config.toml
model = "masked image model"
dataset = "patchworks of several textures"
train_examples = 72500
image_size = 48
grayscale = true
crop_scale_min = 1
horizontal_flip = true
translate = 0.12
method = "simmim"
mask_ratio = 0.5
loss = "l1"
arch = "coatnet"
norm = "layernorm"
norm_position = "sandwich"
activation = "geglu"
mlp_ratio = 4
head_dim = 64
fused_qkv = true
qk_norm = false
parallel_block = false
inner_norm = true
moe = "soft"
num_experts = 32
moe_every = 2
expert_mlp_ratio = 0.5
slots_per_expert = 2
shared_expert = true
patch_size = [2, 2]
depths = [2, 4, 2]
widths = [64, 128, 256]
residual_init = "none"
optimizer = "soap"
beta2 = 0.99
lr = 0.0012
beta1 = 0.95
shampoo_beta = 0.95
eps = 1e-08
precondition_frequency = 25
max_precond_dim = 512
one_sided = false
adamw_lr_other_params = 0.0018
grad_clip = 5.0
steps = 5800
batch_size = 384
epochs = 30.7
lr_schedule = "cosine"
final_lr_fraction = 0.1
warmup_steps = 110
weight_decay = 0.3
adamw_weight_decay_other_params = 0.01
Rows from block 4, named by matrix and row number. Each number is 128 + 24 x the weight over its row's rms, rounded and kept within 0 to 255. All counts start at 0. Numbers have three digits each. After the name is the row's rms in percent of the matrix's.
# fc1: squeeze-excite reduce (model.blocks.4.se.fc1.weight, 32x512), inputs 0-127
fc1.0 107:104142149147187165133148122111138117157105146136148148108122106151120111102163136150161144149114138138144139116137111120125139111089136137127102131113145123156123124106143163090117138124175133129128136152130121167152102164168144149137107130110142108150185128145161177114189150114130165111130151140128178108165104151116099110169106140116116188141123128093142116154142166115122144133105
fc1.1 114:106182156119148161148111095148114168136181173142130134107160143100163121111162127157163117140169107178140116150121131143162120110105109146170131099128118133138149145102099119093143123118135151161117118136105139135101126094178135103113137111161108139113119151130128073095122153107190116122136114117137146145144156093138172148102129115143110111088119108145103129152149091121126133130155
fc1.2 114:172079188131137127136126119126117104142122123143120152109138116113101138138137145175146123099147136151106115171135170112145119166084136121152103129125153174152104105118129144131161108118144127124171114104121121135124155156114149107114111146134130146168135108117173192168136127107122134181125143128103141109129162153132142109155132116112120144138141158143089153138160165087158123118077
fc1.3 116:133110123130086103141113158150139115101110110096127150085155126102165141132106089140099123113132151138124089135149122120148129166150076113140153084113125159127136160141095110102150127148123145127108122105184159156156117157099144146138131120128153147155120105153157149100128132160147139139140126122160138150128100108146173184130115130136103112060155146136106146140163105144136110113134
fc1.4 084:130165150145106138154143113098095159144147129118094180178110141139161099090132115128132160127100153131133134153114146144106144125155123134131129149139115143125123128078154126177139130116122177155135121153159112166128099118122155113116209114153091111154116127134157140138178104142151140123150124149165191137135152144116152090145150152097147122162106148124141094132153085126167148123094
fc1.5 109:143100119086087125120128065117108132095130089073122129107092144146144136093116080140130120160140135150177151177135117120138142109167152159120135138116139114062127142116157122143109151137127122095114155144111187133162111111098103108161117134173147141095121123105127152138134099143136142098153141154123166077147134120133157075096150136135124101161149138118128074136064079126127150145144
fc1.6 061:132126160154126068112153104163138117130140098088152133140125121101147118185144098106169110094135109114082167147096141143100137130114107113121118141143130127117115146133118141118124161179120153139139130107143128159075110118083053161148135127129153122155106111153103135105151094113115135114136134103144126177115133152120107119127080127142183129121144133126153155145102103148107122144139
fc1.7 046:108144170127118124085101135125110161132125132133116128164133104173104083102152174157113149110087106111125089164108148120122129093117092151161157130166143105148123156125113093117152110123124115118105118128113121105087106117136095140166142132116125119107144122083146151137164154143111156095120087106170078136109139105115153127141082149154137116141141119150090154128130166116108130103104
fc1.8 106:104147105110110147148140110165141122099142161158093175144145129128119137146134128163116114160150148100136103182128116134103145153044185126162134136170173124134151139152172109118131089129143115122149126163154116149115104121144109131138139136138139117143145137145126097113121131150155124127138124147116144086111066133132106100136142135143100135106111187131145107123130155088158093106139
fc1.9 112:175109108122095114119125109152175122104111107107151150118149156158116147171110113123141137111125121127125141156122124099130127131093096141102152129129137122157095130116188114184122136091119144104134172138115123129056168101087096139109150115103109121118161163120141086156118108095137150132153115118099122132159124105129119124113170119128100102166134115133101131136121128132076114124110
fc1.10 104:129194136182154108122110099142140131145117094128126121121150155118133120114122108125128129125124140154103098095156148149143167155093173145149130104139148143135145105132085143124107149126095144096103171131188095114142131147152164146118116157128116139113163115134125139117108165133131110170108091139146099113123136141131133119120099111136145134099136146128155167128138097168094161119159
fc1.11 109:078115166121111115132104114146128114122110139131147111134145111177121146126128121113124105139107146094108132135113144132126111165172140136120154128125134132131118112119132156126125108106133108130116133103119201113136151121103126130130135095143134085153081111137123100106117096127144101124105131133092130101116186133137118113175190136135152122127153130129142085132111108141194119168150
fc1.12 048:138102115112086116115106113130097125122147149106125118107117100149110144157120157117107093092121090142147116091117126120102088110171147102133159117162122109095074156122149105131161143117120114146118107139125081084102116142121138116130131123118134120087125104119152131146116116118158143159113130148122103122102122139113140106123113091080127102148121154122128084141092138142112134112097
fc1.13 093:113143114089107140154104157126140119123137122126165102168133120107156162121117130145127098100116121164138107111161151154111118153240098110130114126160131100144105117100154130067109115115108123142124101104187132086139103108090090136121143106109117089181109159122163122154100088136144120106167114152138070171123163133160104164125120100133130129101148134124133134134108152127133114152140
fc1.14 103:112082101114047106167131167119122111139102075113096128131119116141143141164147118097125130152134142111165166143096167114116136102162122118124137082122150130150137105142131096133110100136106154141111089141137103106097127122149153123154142144138106135139136125139139234123121114105139100163124136101154124118103127157123163134114084115126099136153132124128175109107128083128169154092130
fc1.15 105:091145089139184170121132132119121150109150133138112135104114138110133172134139090119114159142123108163179102107114156164174130111092116142134142122106117122127133124151098137136155129148095118142089049156109098131155148145091155138087092145078109160132161107091160085136140130106156126190114139129102128132108105116134098124136091106119120145117121147125121110129149147151141087168118
fc1.16 112:129103122116137134153099155123151148130134106082098097107121175137125108125126156122146121159118104140166113115129105104136150108174081145129089112141148119128111088070122141102128127148186141144111158135131106116137095115139130124106163154104159141109150091150148200138136154139163138121198122125164150120117129141132112127104108115089129145115145141109099084140165097158161134149133
fc1.17 101:123135146138197143120142144146116120103136178155149130145175150152141064108110151128127099122144141126112138158141136156157143156071144132155132104133107122115145116182111130104128115143136138143099104104099065163187128142116168160155085137123126156116090120130125142124106142158144124099118150117162163127164147143120167098163115137117149153129077121105080091127160112116094096078122
fc1.18 108:127115135148159142119107086149124100148120115117113080146107097132130156120124137149110141134121149099153079159189122145108124138121116162153174131148146133106133104127068137119119131122135128102174154135107178119102155162091153125167162132164127156146146104145140202163138103143115137121154138135134084173087063139115116119117129126125123130158150116115112153184167120147162136105139
fc1.19 044:100124150111075186158117132125092163117123102124122130087080124113150094107120076116115141137144166122133124156137109131163082153149108110114120150080131127135151144170144166089114115099144082098147127130101159090084122092118152102146107105119135113142130109132122142137139137066141131196118123158140118158117102048141170150138104118124091164119150082116158149105142136117135158110108
fc1.20 104:084136154121149117136154121104131137151106093157129103130178125161127162125122149147161142113143134139104122133134087106139133103090114146142126154113139115118089115121120114134114136085092152134133182122064193151164140138138107113087117156109085149098165157098082153190127110103132117148157166122101073128117160132090162127123138106094097118113109098119129159120129093127189158130116
fc1.21 114:129175161155141152174123133110156169101137115138083123140088121128140112138149104137128146144134134103126148111139113150131098145177141129121124153139097081100125143091148136111096098130103132142166112127130087185137142101111113153126141131162154136138135114123188129129158118142140134142076138147114134083111178128108162096175127138109146160158109115149153141157127151142132123082153
fc1.22 099:156089139090133123097095122133097112131129117138133145103099149126115109126162160166096128111120154140162100087081138103105114112143150115129109093134109127108149183094152154155125130147096127136144126127113125083114128122149134135114129112168194130144148128112111126114150143137140125154155136087163132122104103168127105119132131106151124139118156155122093144117115175134129106157143
fc1.23 118:128107122131151121153136154147100132142148137122093120144073109129149120120174162128112103145120155133114172091133123157109102127173158115169135103133142119124149105127134125152127157160159128146100151143116151093139120141166134147104134127123101126158134140112104132106138119150147169126121133101115126122108123136160133105095174161129128146116162125112181145136120093129125165156117
fc1.24 113:096099147143121139165103175135119127151105135160198161101086106104168157118114140118125145164118167151106085116113093158122151112098179107127130116102143120108138138110099134095132116177133132145152111150110150145109115109086137131160167120119129139132122103073147109177119154144157140078128131132147164123118120110102110110122096116107169148113102133132054124154132098141161127123091
fc1.25 112:110135118104161098096117125121117094148128092111132125135115117087145148123100105149130100137144114137173118096104143138113174102120149130112135115129106115108109151133119124093138090092105103164137169128119128111108122113132174142117121131141142141129134134100128137119135113129091126123094114125127121126095102145130154160129139109158147124129128136120133109092130090120145139137167
fc1.26 097:090126095084131174131168204123155138132103151146111089127117159149154145125142143148119137126096113136127137170117129167146152086187148111138086131109129112111143184113100111134093177098119142124137161092067144139178141155118151132125164137134144123110135146145129097144112124121150100107105108177128141111129136130151093103126128133137089130145160098148161100132126135140108142135106
fc1.27 109:141117110111154136103113111134146115084124133107170119135154184147122096140155117140106121117131146096133145154115118133140153149170149090178142134112129123087159104129139122124092145136184141133144104105080101158179096152106114128109138138173146113114101148100158165121137128135133176139121140108130111117134142148148132075095168119127144117152160146120129109105183105120088107089117
fc1.28 114:121148137103130110092110139147111147126134154110136135130080132120133133082102148111148131148105141118099074160147142172123141106113164129161147121131161120145129122107118138124142110131148136159134125107095131076113162166140147132138155111209120161139150103129119074124125147154132107106103163123112067133111091059105146130090064139121112101079128105139114206128136156123155131148145
fc1.29 096:089147125125136096087169188114159115138127152174128100142139125115122125135114169145131140153122121115112187098113117108133149119241088134118138095106128133152129130163095118120120139089165117153113154105115197109131128135159159082134115148056110094112125129109105147165113116137147130124141146118106092158139147109126112130129151118120123106102077132157179138108129154138125110108084
fc1.30 099:129140135129141086117101192104108137104123153147146112162089149137150151141136143150117135143084087111127104107157121168126114117128109147120111211093151109167149138124082147140123131135098118143129107118072112170144124130161168073080162115127106141120128088110117116129109114115106083161097119156100140105111125124156115153071143139164125115138119125129168143139107153118148122142100
fc1.31 052:111123091124144133172169130138148133095113108105106158122143138118080143129145161116169128091151116134131101151105149079164107128126146111148147134154081165099114134093135119156115134148168132135187133092130153114154127145128137139101131090115119149091129099100161105109148107149127099105131090164150133171107134069107094139138156145119142122149184127102124109084108142108134162122083